{"dataset": "rendered scenes of coloured solids on a plain floor", "image_size": 32, "horizontal_flip": false, "num_classes": 6, "learning_rate": 0.0034, "warmup_steps": 1570, "weight_decay": 0.08}
Rows from block 12 of a small image classifier, named by matrix and row number. Rows with one number belong to one channel. Each number is 200 + 20 x the weight over its row's rms, rounded and kept within 0 to 999. All counts start at 0.
Before each channel's rows are labels from the 100 images, of 14976, where the channel reaches its highest value: "responds to" is what is common among them. Only what is clearly more common there than usual is listed. The data: rendered scenes of coloured solids on a plain floor.
# convs0: first 3x3 conv (model.blocks.12.convs.0.weight, 208x208x3x3, each kernel summed), inputs 104-207
# convs1: second 3x3 conv (model.blocks.12.convs.1.weight, 208x208x3x3, transposed, each kernel summed), outputs 104-207

responds to: count: four
convs0.67,196,201,194,201,163,254,194,209,207,172,166,181,186,210,186,192,207,212,222,166,233,197,215,193,184,214,164,213,176,202,203,221,216,180,191,185,140,176,200,230,187,213,211,208,189,215,208,182,223,206,227,186,210,190,172,228,188,179,188,197,160,239,215,227,174,207,219,207,210,217,207,192,186,215,226,230,215,179,192,236,187,196,206,163,173,230,220,186,218,183,231,160,182,237,185,197,207,170,201,205,214,212,195,199
convs1.67,210,195,213,226,236,182,171,187,180,188,188,163,173,216,189,199,151,211,175,192,177,217,202,181,225,177,215,188,234,196,243,222,213,204,177,186,213,230,206,221,192,222,228,201,215,179,211,202,182,199,193,192,197,207,210,196,215,205,168,227,215,186,204,205,202,199,212,178,219,192,178,213,209,210,202,218,184,198,207,192,196,183,214,224,217,188,180,210,205,201,193,229,237,205,216,159,194,200,222,187,188,156,205,191

responds to: count: two
convs0.83,226,229,212,212,176,218,221,177,184,254,191,192,201,199,188,201,193,180,218,173,237,182,234,204,213,216,235,187,209,212,216,199,204,196,224,207,181,188,193,270,191,193,195,176,200,190,211,156,213,202,213,184,179,185,201,182,205,212,205,212,204,214,208,195,203,227,196,210,193,221,195,200,178,178,222,218,169,191,230,208,244,185,217,169,181,206,207,254,222,222,176,227,218,187,185,195,182,194,185,195,157,221,199,225
convs1.83,213,177,237,197,166,214,201,212,230,161,190,210,246,146,194,179,234,200,201,183,170,194,194,208,234,190,223,201,171,196,179,192,223,218,222,195,186,180,223,166,185,192,197,203,198,201,217,236,167,213,210,193,186,205,175,187,206,173,203,203,169,197,192,212,242,213,210,201,183,202,221,185,215,195,195,225,193,174,165,167,192,194,210,222,205,211,195,250,256,205,211,198,182,221,205,202,224,206,196,205,248,182,208,225

responds to: count: two
convs0.70,213,211,204,218,180,207,201,207,199,221,188,202,225,224,165,202,211,212,200,205,196,214,200,216,198,178,213,206,211,216,220,183,216,173,189,185,186,227,204,205,207,215,188,201,204,170,158,136,224,210,184,212,205,239,184,201,198,194,190,177,227,189,215,221,152,213,191,187,184,194,209,205,193,215,205,250,177,196,216,211,167,177,205,211,231,209,207,264,202,200,184,209,200,201,185,203,201,187,183,180,84,218,188,199
convs1.70,181,188,272,164,215,206,195,219,188,194,202,208,226,133,186,212,241,201,192,190,175,235,218,206,180,194,191,196,203,189,187,197,191,181,197,214,188,185,203,176,181,209,196,217,210,200,239,233,203,228,205,197,209,233,201,227,181,221,180,200,175,194,223,201,191,210,212,194,181,205,260,208,197,190,195,213,199,211,211,205,191,197,159,205,220,178,192,228,238,212,215,197,179,208,209,152,193,201,199,185,208,191,202,222

responds to: count: two
convs0.43,210,215,226,199,179,205,183,200,155,197,190,181,187,196,211,228,168,188,225,217,221,183,197,223,196,208,205,196,213,201,209,201,203,241,200,180,185,226,218,227,198,222,206,208,167,247,226,144,214,204,204,210,187,199,243,213,196,230,201,192,196,221,221,200,203,201,245,196,204,216,199,182,191,243,213,227,196,156,189,223,208,226,201,214,149,249,201,232,218,186,180,172,211,194,184,219,202,195,210,197,157,214,203,182
convs1.43,218,182,206,203,181,192,193,224,193,202,177,191,181,175,169,171,192,169,190,183,176,174,216,244,216,209,226,157,179,210,199,218,163,242,195,193,185,232,212,190,230,205,208,219,191,221,234,207,164,179,222,209,190,221,206,225,220,212,207,227,218,211,194,171,181,232,215,187,202,182,192,191,197,198,193,206,157,248,161,192,179,207,198,219,200,222,196,186,208,194,218,191,177,215,166,185,218,248,184,215,232,207,224,189

responds to: count: three
convs0.96,198,210,201,199,197,186,219,211,178,186,204,193,165,202,199,205,194,200,190,227,174,150,190,239,225,224,207,199,195,187,163,205,237,234,224,202,170,223,210,238,215,185,225,185,215,201,186,166,215,196,199,187,195,188,169,191,202,247,227,200,231,204,157,203,173,188,201,181,175,206,193,189,174,201,215,188,150,177,201,205,203,172,210,160,183,222,226,200,200,211,206,221,194,257,202,229,192,182,190,197,193,207,221,192
convs1.96,173,227,200,222,232,184,217,206,213,187,205,157,202,209,247,193,219,189,184,216,221,205,211,193,200,194,205,192,190,209,194,208,205,217,180,183,213,228,197,221,202,199,202,185,212,230,204,221,225,213,216,184,230,191,197,209,224,212,180,183,207,157,199,200,187,217,211,193,161,202,193,217,215,160,203,196,195,212,231,228,231,189,183,243,212,166,176,189,209,178,207,185,191,172,233,163,182,227,214,178,201,182,216,173

responds to: count: four
convs0.142,236,211,212,223,196,211,194,201,207,178,197,230,207,212,176,196,217,193,174,179,231,181,190,245,232,212,215,225,203,216,210,204,215,224,258,219,211,201,207,242,212,175,195,191,181,194,181,146,198,214,214,200,190,201,182,211,218,212,241,191,211,215,205,205,218,232,226,218,202,194,234,192,196,212,226,168,167,180,209,214,177,196,197,199,195,228,215,198,223,228,254,198,196,205,238,178,194,220,191,207,108,198,224,168
convs1.142,175,172,222,229,214,192,184,185,196,164,204,137,175,202,286,181,178,195,192,206,206,215,244,184,172,216,240,186,188,214,162,212,173,182,206,211,222,180,227,219,240,194,201,199,181,202,197,174,187,200,208,209,186,188,194,204,186,210,171,189,204,146,221,188,181,224,237,186,189,190,168,186,198,210,210,188,195,207,188,189,224,187,196,174,199,218,197,219,175,209,199,202,195,171,150,218,196,235,199,183,177,196,198,223

responds to: count: two
convs0.52,175,204,187,205,186,200,208,214,203,162,195,268,194,191,233,220,181,182,203,200,226,236,182,207,198,219,161,179,193,227,163,194,225,196,192,192,208,157,196,186,208,190,179,190,187,197,238,228,227,220,206,193,169,230,192,230,193,212,218,188,171,157,211,173,227,190,207,200,183,206,187,233,174,208,175,181,218,188,190,188,212,201,186,173,137,185,197,216,204,191,191,183,202,199,214,213,201,191,185,194,234,203,243,199
convs1.52,199,182,179,147,226,223,215,204,193,227,212,213,219,197,175,242,209,196,200,199,180,180,199,207,195,210,183,250,161,194,161,219,250,190,214,202,196,189,198,205,199,195,201,185,213,219,151,189,174,172,198,219,204,182,203,193,159,183,207,202,194,185,216,202,220,203,206,188,212,218,209,176,179,242,208,193,213,197,193,180,185,187,215,214,185,175,201,206,182,181,210,198,233,152,163,225,194,150,211,212,206,215,199,211

responds to: count: three
convs0.26,220,198,202,230,189,214,197,216,222,216,184,200,209,202,187,225,223,202,175,183,239,211,201,214,208,206,199,213,196,213,223,202,241,216,195,228,190,205,199,207,186,193,210,217,196,193,217,170,192,196,195,184,194,236,167,214,220,219,191,194,202,203,239,206,222,212,198,189,232,212,210,223,193,200,228,186,190,193,223,206,219,214,195,198,132,230,198,215,165,215,200,181,219,240,195,216,215,236,207,191,129,195,216,186
convs1.26,181,178,242,172,195,195,201,201,182,179,184,164,192,199,210,194,210,196,193,185,202,189,212,225,172,230,161,219,206,176,165,215,198,207,181,195,197,194,198,204,194,205,220,179,226,168,231,247,183,198,202,210,199,204,191,237,172,213,170,222,237,182,206,197,182,194,228,204,206,211,229,198,189,203,217,199,181,200,196,203,150,187,213,188,201,206,212,225,164,224,203,205,188,190,213,183,252,208,201,175,204,205,239,167

responds to: count: one
convs0.97,195,180,185,208,179,212,177,179,223,176,176,185,186,167,192,197,171,181,208,211,199,196,184,178,178,167,155,166,180,223,215,182,214,171,171,188,182,184,187,193,188,171,186,197,199,208,181,212,199,172,203,173,169,178,191,225,205,164,190,167,207,181,189,170,188,214,194,193,204,194,202,186,155,174,192,228,202,212,166,180,190,210,184,211,173,181,167,168,188,173,182,163,184,170,209,208,203,155,173,191,166,182,209,210
convs1.97,203,191,189,187,259,160,185,224,163,205,195,242,191,197,187,216,223,202,191,204,209,171,201,170,189,190,185,200,193,206,231,193,232,193,207,180,190,215,165,170,218,208,180,197,199,214,193,168,221,203,180,195,196,180,191,210,207,204,205,229,164,189,145,204,185,186,208,176,206,194,211,204,197,195,190,201,205,211,211,224,167,211,190,189,178,196,216,235,223,244,211,225,194,228,167,225,169,197,230,197,187,208,233,202

responds to: count: one
convs0.22,179,161,215,199,211,199,201,211,176,200,194,194,190,174,268,168,199,166,173,220,205,221,202,216,198,226,240,231,190,198,213,197,195,209,184,183,199,182,175,232,197,211,169,170,201,189,166,183,238,200,213,193,185,239,217,195,196,198,171,210,179,231,189,204,183,193,198,184,192,200,206,226,194,215,229,249,168,212,204,203,205,182,184,180,200,234,210,223,178,214,199,201,205,207,191,185,194,203,215,204,147,182,178,179
convs1.22,211,193,216,192,217,205,218,200,226,213,186,161,175,214,168,192,185,180,220,238,222,203,219,182,175,190,197,211,204,182,195,183,236,204,216,220,216,193,204,196,214,194,216,203,175,251,236,168,192,204,192,213,184,193,212,210,188,235,189,203,230,181,196,200,165,202,190,192,174,192,204,202,199,220,179,163,195,193,195,172,200,220,181,203,202,192,196,186,200,221,190,202,199,210,205,202,235,212,201,232,197,215,232,202

responds to: count: four
convs0.173,218,191,209,234,190,193,183,197,229,177,176,183,211,199,193,207,217,224,197,216,177,200,175,206,215,202,255,203,201,193,181,223,219,223,209,197,185,222,224,204,215,203,233,212,201,189,218,161,213,215,215,209,219,222,204,210,185,196,242,202,160,237,203,183,181,223,218,222,219,190,240,175,197,223,237,175,211,170,197,188,139,219,199,185,225,227,203,193,203,195,199,168,192,168,207,142,205,220,200,232,158,193,185,164
convs1.173,186,190,247,238,188,189,200,182,195,208,227,151,166,212,228,201,189,181,171,217,226,211,225,186,174,180,241,177,190,204,221,197,176,169,176,208,197,192,237,175,208,201,204,202,186,189,190,185,204,221,202,192,214,206,192,180,208,213,200,197,213,150,206,199,193,238,234,189,205,173,178,209,169,188,212,172,199,223,191,185,220,196,157,182,215,194,192,218,201,194,190,210,187,205,208,159,176,252,196,167,181,176,155,205

responds to: count: five
convs0.84,217,191,201,209,209,243,188,227,205,182,183,202,177,226,231,185,197,236,194,198,188,197,193,220,202,186,205,203,171,187,180,185,209,197,230,191,219,235,222,269,200,222,223,199,208,224,205,176,200,201,206,191,217,200,217,200,218,225,193,183,221,246,163,207,191,212,188,207,190,201,188,188,216,205,247,207,207,192,197,177,237,218,204,171,212,238,191,208,183,217,180,191,177,211,190,247,185,191,193,206,200,184,167,215
convs1.84,190,222,209,209,196,193,194,208,223,208,207,148,196,206,211,191,198,200,190,175,206,188,203,144,204,178,228,225,201,200,241,183,195,207,185,173,203,226,184,203,248,203,182,182,207,168,220,163,208,203,184,201,191,223,182,220,235,234,141,222,188,174,205,223,187,245,211,209,183,199,235,224,194,203,192,200,167,212,215,199,225,224,176,185,225,197,210,210,197,226,211,188,206,181,229,188,227,224,179,217,204,202,223,192

responds to: count: three
convs0.94,208,216,202,202,220,207,210,190,224,176,214,204,210,213,199,221,225,211,227,190,215,194,222,189,215,223,188,219,163,198,184,204,183,178,214,186,191,189,191,179,239,179,185,240,220,221,232,202,227,180,205,193,212,213,180,213,235,189,206,209,223,191,209,225,211,214,199,229,226,215,207,146,179,202,190,179,189,222,237,223,196,212,223,229,156,204,201,215,203,188,171,206,222,194,215,140,198,197,216,202,203,203,217,201
convs1.94,209,198,201,179,207,219,206,197,207,155,177,257,192,210,173,208,186,201,214,203,205,199,175,235,204,171,165,196,222,213,210,215,179,202,214,201,198,181,189,177,196,209,198,236,215,226,244,192,222,201,199,186,204,198,175,163,196,184,231,195,218,225,226,171,198,200,182,191,223,184,212,216,200,184,214,235,234,193,194,221,201,189,218,186,224,198,205,236,168,216,203,155,215,199,176,247,210,184,199,210,206,193,232,244

responds to: count: three
convs0.201,208,215,191,208,191,153,197,184,206,169,190,173,179,204,196,225,180,188,201,163,204,198,194,186,195,194,132,199,180,166,220,201,168,184,191,196,177,208,191,162,211,193,171,204,175,207,231,200,201,197,197,181,165,189,195,215,177,173,172,165,186,176,225,191,196,214,194,183,203,196,227,211,182,196,174,175,197,164,192,221,193,204,200,177,210,193,181,170,207,192,204,195,212,196,220,144,221,207,202,183,225,210,191,171
convs1.201,227,217,182,190,207,186,191,197,191,181,217,230,184,191,201,225,185,215,185,198,209,177,207,206,203,174,184,196,191,249,240,211,189,205,191,181,191,222,173,184,223,198,174,163,192,176,164,188,249,161,175,208,193,166,195,184,193,213,199,247,204,222,197,199,158,187,194,219,220,192,198,188,214,199,195,208,225,224,217,207,194,223,223,203,193,194,205,197,175,194,197,194,195,185,180,236,129,178,193,221,185,216,197,212

responds to: count: four
convs0.48,222,202,215,216,184,222,206,203,184,185,215,230,233,223,174,220,209,196,192,221,214,199,176,222,235,195,203,203,212,224,206,204,204,185,216,214,168,202,192,213,269,213,166,208,189,184,189,164,218,207,194,210,207,226,207,219,205,208,221,180,223,240,171,213,208,222,197,206,206,186,227,204,174,201,229,188,197,202,216,208,191,178,203,213,187,234,192,217,190,221,196,181,195,192,225,153,212,205,205,213,165,195,230,168
convs1.48,182,205,249,237,212,194,173,189,231,183,208,147,169,186,259,208,189,194,190,207,190,196,227,168,161,185,216,170,154,217,201,203,186,189,179,200,196,180,240,169,200,194,182,194,187,196,210,159,214,178,193,215,186,210,189,208,213,225,185,185,216,153,203,196,174,225,233,172,195,195,163,179,212,210,197,192,196,192,185,195,223,201,181,173,207,220,218,195,189,195,199,197,194,189,186,186,161,244,206,172,185,200,175,208

responds to: count: two
convs0.205,223,214,193,219,199,184,200,194,202,232,160,194,183,247,169,198,199,229,229,180,217,183,209,206,206,204,211,200,186,212,187,195,192,207,216,188,177,180,223,265,201,197,187,188,219,185,222,159,234,201,211,187,186,207,195,177,210,199,182,185,207,219,187,201,192,192,233,191,194,208,184,204,179,185,230,219,169,147,208,229,199,193,212,196,216,213,205,228,210,198,161,206,213,234,173,226,196,159,184,207,175,197,187,205
convs1.205,208,170,214,207,165,203,199,202,198,116,192,174,172,183,198,196,173,197,218,176,186,182,206,209,201,156,224,197,212,210,210,194,241,196,202,178,188,199,174,168,201,180,203,189,227,231,236,190,178,224,193,197,179,145,202,238,195,205,193,217,205,202,237,185,182,198,185,185,184,205,199,178,221,174,230,233,198,164,226,219,175,223,200,185,215,185,197,226,191,218,210,195,195,187,214,177,224,197,187,178,222,217,201,252

responds to: count: three
convs0.122,205,183,221,204,188,180,199,217,204,161,201,208,203,181,201,206,172,199,177,172,225,205,198,187,214,164,191,204,148,214,211,197,232,174,209,205,149,186,201,242,203,216,199,208,186,182,210,222,198,185,206,179,167,236,185,225,257,181,188,199,198,182,182,172,202,200,177,207,190,179,213,177,187,183,206,179,218,203,216,184,214,192,186,192,147,181,172,195,194,212,156,170,206,209,213,181,205,189,177,171,212,199,224,212
convs1.122,205,206,173,163,181,204,170,203,233,198,205,187,204,225,175,206,210,183,240,199,229,203,161,221,221,173,200,212,219,198,232,168,212,208,191,197,183,188,202,231,214,201,184,186,205,219,222,219,264,175,202,198,187,196,200,205,196,207,186,199,237,216,219,162,194,210,189,237,205,232,219,210,231,158,191,179,196,206,189,189,226,173,208,221,175,203,218,218,172,177,208,197,176,195,202,199,217,229,182,196,210,226,227,182

responds to: count: one
convs0.28,197,192,221,190,197,211,187,188,188,179,194,171,201,203,183,197,191,173,203,211,175,222,176,180,178,191,162,182,196,196,204,165,176,193,158,178,193,154,197,211,154,186,195,201,193,192,196,241,180,183,190,200,213,204,183,217,187,196,152,153,217,189,230,224,206,212,171,203,174,198,190,181,165,222,169,210,199,176,180,190,186,190,178,228,199,170,194,176,200,213,185,203,189,183,154,227,215,201,174,182,254,211,204,149
convs1.28,210,206,180,198,210,218,201,215,206,244,233,225,221,188,173,187,181,224,183,189,195,172,218,195,226,218,198,215,196,207,203,201,211,214,234,191,199,220,200,212,196,222,193,202,197,176,214,196,187,177,199,215,190,158,183,186,215,187,226,197,163,218,212,201,221,195,162,215,192,225,181,189,197,191,195,245,219,218,210,158,211,194,210,218,189,219,207,137,238,192,201,199,214,206,208,245,180,200,183,205,165,220,193,210

responds to: count: three
convs0.56,202,205,176,198,214,195,205,173,191,216,171,201,186,212,179,187,208,228,206,161,215,183,202,227,209,221,219,198,205,204,211,211,188,181,230,225,158,232,210,228,207,193,203,208,202,218,192,169,214,209,174,202,206,175,176,201,186,226,214,209,198,219,174,201,220,218,193,201,203,212,157,186,222,178,224,198,172,182,211,208,217,199,207,198,229,219,238,197,213,217,192,227,190,186,175,203,199,190,206,214,132,215,203,205
convs1.56,194,251,204,212,223,196,174,193,225,183,210,173,231,210,217,214,217,224,204,193,215,225,184,195,155,188,182,227,203,198,229,227,214,195,207,206,189,214,176,206,180,209,179,213,187,179,219,205,190,215,161,176,183,218,210,218,198,236,167,206,210,149,222,220,184,247,218,202,186,181,214,213,211,200,200,165,178,226,217,185,217,185,199,196,213,213,191,205,194,185,190,197,221,207,246,183,187,229,201,218,201,176,181,199

responds to: count: one
convs0.23,205,205,173,185,210,199,192,191,197,223,182,155,187,193,177,197,212,178,199,172,200,193,207,197,220,190,167,171,197,220,180,186,185,194,195,181,196,167,209,211,197,176,192,197,209,206,210,167,169,196,207,175,199,181,174,171,182,182,159,184,218,221,205,207,185,197,180,194,177,192,189,197,175,174,194,232,179,216,187,179,210,172,195,202,107,154,178,201,204,197,183,175,194,169,186,177,205,161,207,183,220,178,159,237
convs1.23,206,202,186,214,196,197,193,202,181,200,200,244,198,230,189,207,210,241,205,184,197,199,207,175,214,204,172,197,186,215,237,196,228,193,190,199,194,230,190,205,197,185,192,212,177,192,129,181,185,198,184,198,215,184,220,182,176,195,194,194,163,205,185,216,217,185,201,186,206,220,174,206,189,165,208,220,204,211,206,223,189,212,217,170,197,190,194,216,209,198,208,223,207,207,181,223,171,189,205,221,168,200,228,228

responds to: count: two
convs0.20,203,200,192,205,183,202,211,187,185,216,204,202,223,207,185,210,217,222,199,225,195,212,193,198,188,198,214,211,205,219,213,184,212,169,200,190,202,212,185,186,219,199,212,199,208,193,183,148,212,194,187,196,214,217,206,201,195,192,185,194,222,176,216,218,167,221,197,189,183,220,216,195,200,225,219,218,186,202,208,190,180,183,189,218,248,214,216,275,182,199,205,249,195,189,193,175,189,206,186,196,74,219,184,210
convs1.20,169,204,260,163,198,181,189,223,191,181,200,219,223,140,181,197,233,203,197,197,177,201,197,213,181,204,184,201,196,192,171,192,196,176,205,206,189,189,201,189,194,200,203,213,203,190,209,230,195,224,194,196,207,230,201,217,178,204,198,182,187,204,202,221,170,199,217,180,178,192,266,203,208,185,190,206,185,212,217,206,185,211,155,218,215,199,197,205,240,221,211,178,177,211,197,156,177,188,201,196,212,169,197,218

responds to: count: four
convs0.73,221,194,210,220,203,210,194,192,195,179,206,236,233,208,190,210,212,225,201,208,248,206,194,212,202,217,233,242,198,224,193,214,203,239,236,200,207,216,215,206,230,198,232,183,212,199,161,151,204,214,203,215,220,250,189,208,208,220,229,175,206,229,219,227,187,220,238,200,212,184,231,180,198,205,254,205,164,227,187,216,203,196,179,195,213,243,207,220,203,217,188,196,192,200,199,180,202,222,187,206,138,212,222,196
convs1.73,213,200,249,225,169,201,201,191,216,174,195,169,169,176,277,186,169,197,184,214,204,208,214,207,143,192,257,167,205,231,159,224,190,174,193,194,200,174,238,175,199,207,212,202,222,180,187,176,194,169,188,199,196,194,193,192,221,210,192,199,206,183,212,184,190,232,212,207,209,200,168,220,203,199,224,199,230,209,202,192,239,212,173,165,204,231,190,211,157,184,199,196,194,195,198,195,180,231,206,201,176,175,184,203

responds to: count: two
convs0.120,171,205,204,225,204,210,178,196,221,137,174,203,203,187,189,217,193,202,178,197,159,197,189,184,183,192,222,219,177,171,210,163,201,194,174,179,205,198,163,174,179,186,189,202,216,207,190,231,204,208,162,208,187,183,186,204,177,184,178,165,212,181,196,201,170,183,157,169,206,171,198,175,192,215,173,181,170,194,195,200,165,222,192,211,169,175,186,200,158,195,192,187,170,180,196,223,202,203,202,177,197,186,190,183
convs1.120,174,203,196,182,221,165,195,206,203,206,203,228,185,182,171,231,207,220,211,211,235,182,190,178,173,191,184,205,200,214,192,207,227,187,202,186,199,187,183,190,215,214,175,210,194,161,211,150,212,200,179,211,200,241,181,214,190,228,180,195,211,182,138,226,174,188,232,182,216,178,224,230,205,187,184,196,206,211,248,213,176,219,174,192,186,204,234,217,195,243,207,187,208,222,166,222,177,184,198,207,188,195,244,195

responds to: jack; star block; largest object: jack
convs0.145,198,205,223,199,192,202,204,203,208,175,213,214,212,234,195,180,195,178,191,197,200,220,182,205,213,177,205,211,192,202,196,194,174,162,199,194,188,190,182,218,222,203,191,210,187,241,201,169,271,210,207,202,190,174,193,168,188,151,177,232,193,170,209,185,217,200,233,185,205,197,242,212,194,184,198,182,214,177,182,226,216,195,210,195,203,206,195,184,200,220,208,206,197,264,186,226,179,189,191,189,144,207,198,213
convs1.145,221,228,208,200,199,230,168,197,174,225,158,180,177,190,192,196,160,181,192,229,196,199,198,205,203,213,245,189,172,188,199,182,159,215,166,219,235,217,196,204,215,192,194,179,229,228,195,213,214,214,182,194,208,195,196,209,216,180,197,247,203,181,184,203,192,192,182,213,199,203,213,178,182,190,213,203,196,198,205,218,193,189,206,176,198,185,175,166,203,183,200,249,204,181,200,160,184,202,192,210,205,168,166,164

responds to: count: four
convs0.124,205,198,200,194,181,174,206,191,203,175,238,144,153,227,174,199,196,211,198,205,226,145,190,147,186,203,212,237,189,198,249,230,182,217,189,222,210,156,212,210,247,220,170,185,188,199,197,175,226,181,229,185,185,223,212,207,196,190,165,167,230,203,155,195,193,167,205,212,207,183,194,180,194,179,229,145,185,177,205,199,187,197,202,219,191,248,205,188,201,184,190,170,192,209,218,216,207,167,186,208,224,213,192,170
convs1.124,212,226,223,203,173,209,164,199,194,170,186,230,188,232,211,220,189,183,214,213,157,211,160,191,186,161,204,191,221,168,247,195,209,199,226,221,203,194,179,219,199,181,207,173,204,196,204,227,232,177,209,197,206,241,186,246,193,190,192,182,210,207,179,202,247,200,201,162,225,180,231,218,167,201,200,210,210,214,221,198,193,178,202,218,223,161,188,221,163,217,217,202,165,172,159,189,177,170,191,197,200,157,200,225

responds to: count: five; yellow object; purple object; blotchy object
convs0.14,177,194,219,174,209,216,187,208,212,176,194,189,205,234,216,198,156,190,206,197,199,191,197,206,220,199,175,189,172,185,172,242,206,208,211,201,180,187,243,236,216,195,216,203,195,184,225,271,218,221,241,188,205,161,193,212,232,231,206,189,202,219,187,217,268,177,220,201,222,192,173,187,164,226,161,180,232,177,203,189,226,213,195,191,191,202,194,203,186,209,213,174,215,218,225,213,202,194,199,191,236,191,223,220
convs1.14,186,204,184,171,198,205,206,220,219,233,203,212,245,157,141,211,224,183,189,190,182,181,176,201,237,214,186,185,199,186,163,204,194,210,201,202,185,199,177,199,171,209,197,242,202,215,210,193,199,196,193,206,218,192,183,190,176,217,210,172,181,192,210,201,175,184,188,196,165,204,249,222,193,173,193,230,218,193,201,218,191,209,171,229,194,195,195,138,264,191,216,211,178,193,208,214,173,197,197,171,178,207,206,210

responds to: count: five
convs0.117,224,197,208,202,192,225,187,190,193,222,210,217,199,201,212,192,196,202,213,196,281,176,199,208,189,216,217,214,190,220,204,230,199,216,203,200,195,223,205,207,223,221,187,207,191,191,184,201,211,194,193,201,190,212,236,213,231,218,209,194,189,221,223,197,175,210,217,225,207,184,181,179,213,212,219,212,243,260,215,208,200,178,216,220,199,259,202,245,208,199,185,204,210,221,215,234,209,178,196,212,265,199,202,259
convs1.117,230,170,210,222,230,168,189,206,210,212,184,186,190,182,220,231,218,181,186,235,169,217,182,202,201,203,206,195,219,226,220,224,222,173,184,177,204,221,180,182,198,211,160,196,197,201,191,152,220,216,157,183,180,223,197,204,178,219,200,237,183,209,208,222,180,215,203,204,200,192,197,204,222,224,259,197,204,268,237,180,213,200,218,164,197,187,197,168,184,221,202,224,217,200,234,227,188,173,197,227,193,203,181,207

responds to: count: four
convs0.180,212,201,208,220,194,237,189,200,206,187,195,211,221,189,215,221,223,223,194,166,224,193,210,237,236,203,206,225,173,204,226,197,218,212,242,214,158,197,226,186,218,208,234,208,186,192,203,149,225,228,218,221,203,191,181,196,219,205,229,193,187,233,201,204,185,231,220,218,200,191,229,191,188,207,235,165,224,210,181,194,186,209,189,223,232,232,194,220,221,207,188,188,189,188,204,168,198,221,190,229,159,205,196,135
convs1.180,188,201,234,247,187,208,213,193,231,186,201,166,144,200,275,197,178,198,179,224,225,215,220,180,182,177,209,172,179,226,211,204,191,170,188,209,191,194,228,161,199,190,205,204,201,203,186,168,197,200,190,217,186,186,200,193,192,219,203,192,208,147,206,219,184,246,245,166,182,166,170,190,200,207,232,185,214,215,178,195,238,212,167,174,180,203,196,192,183,182,190,189,157,212,216,185,173,234,199,203,176,197,188,227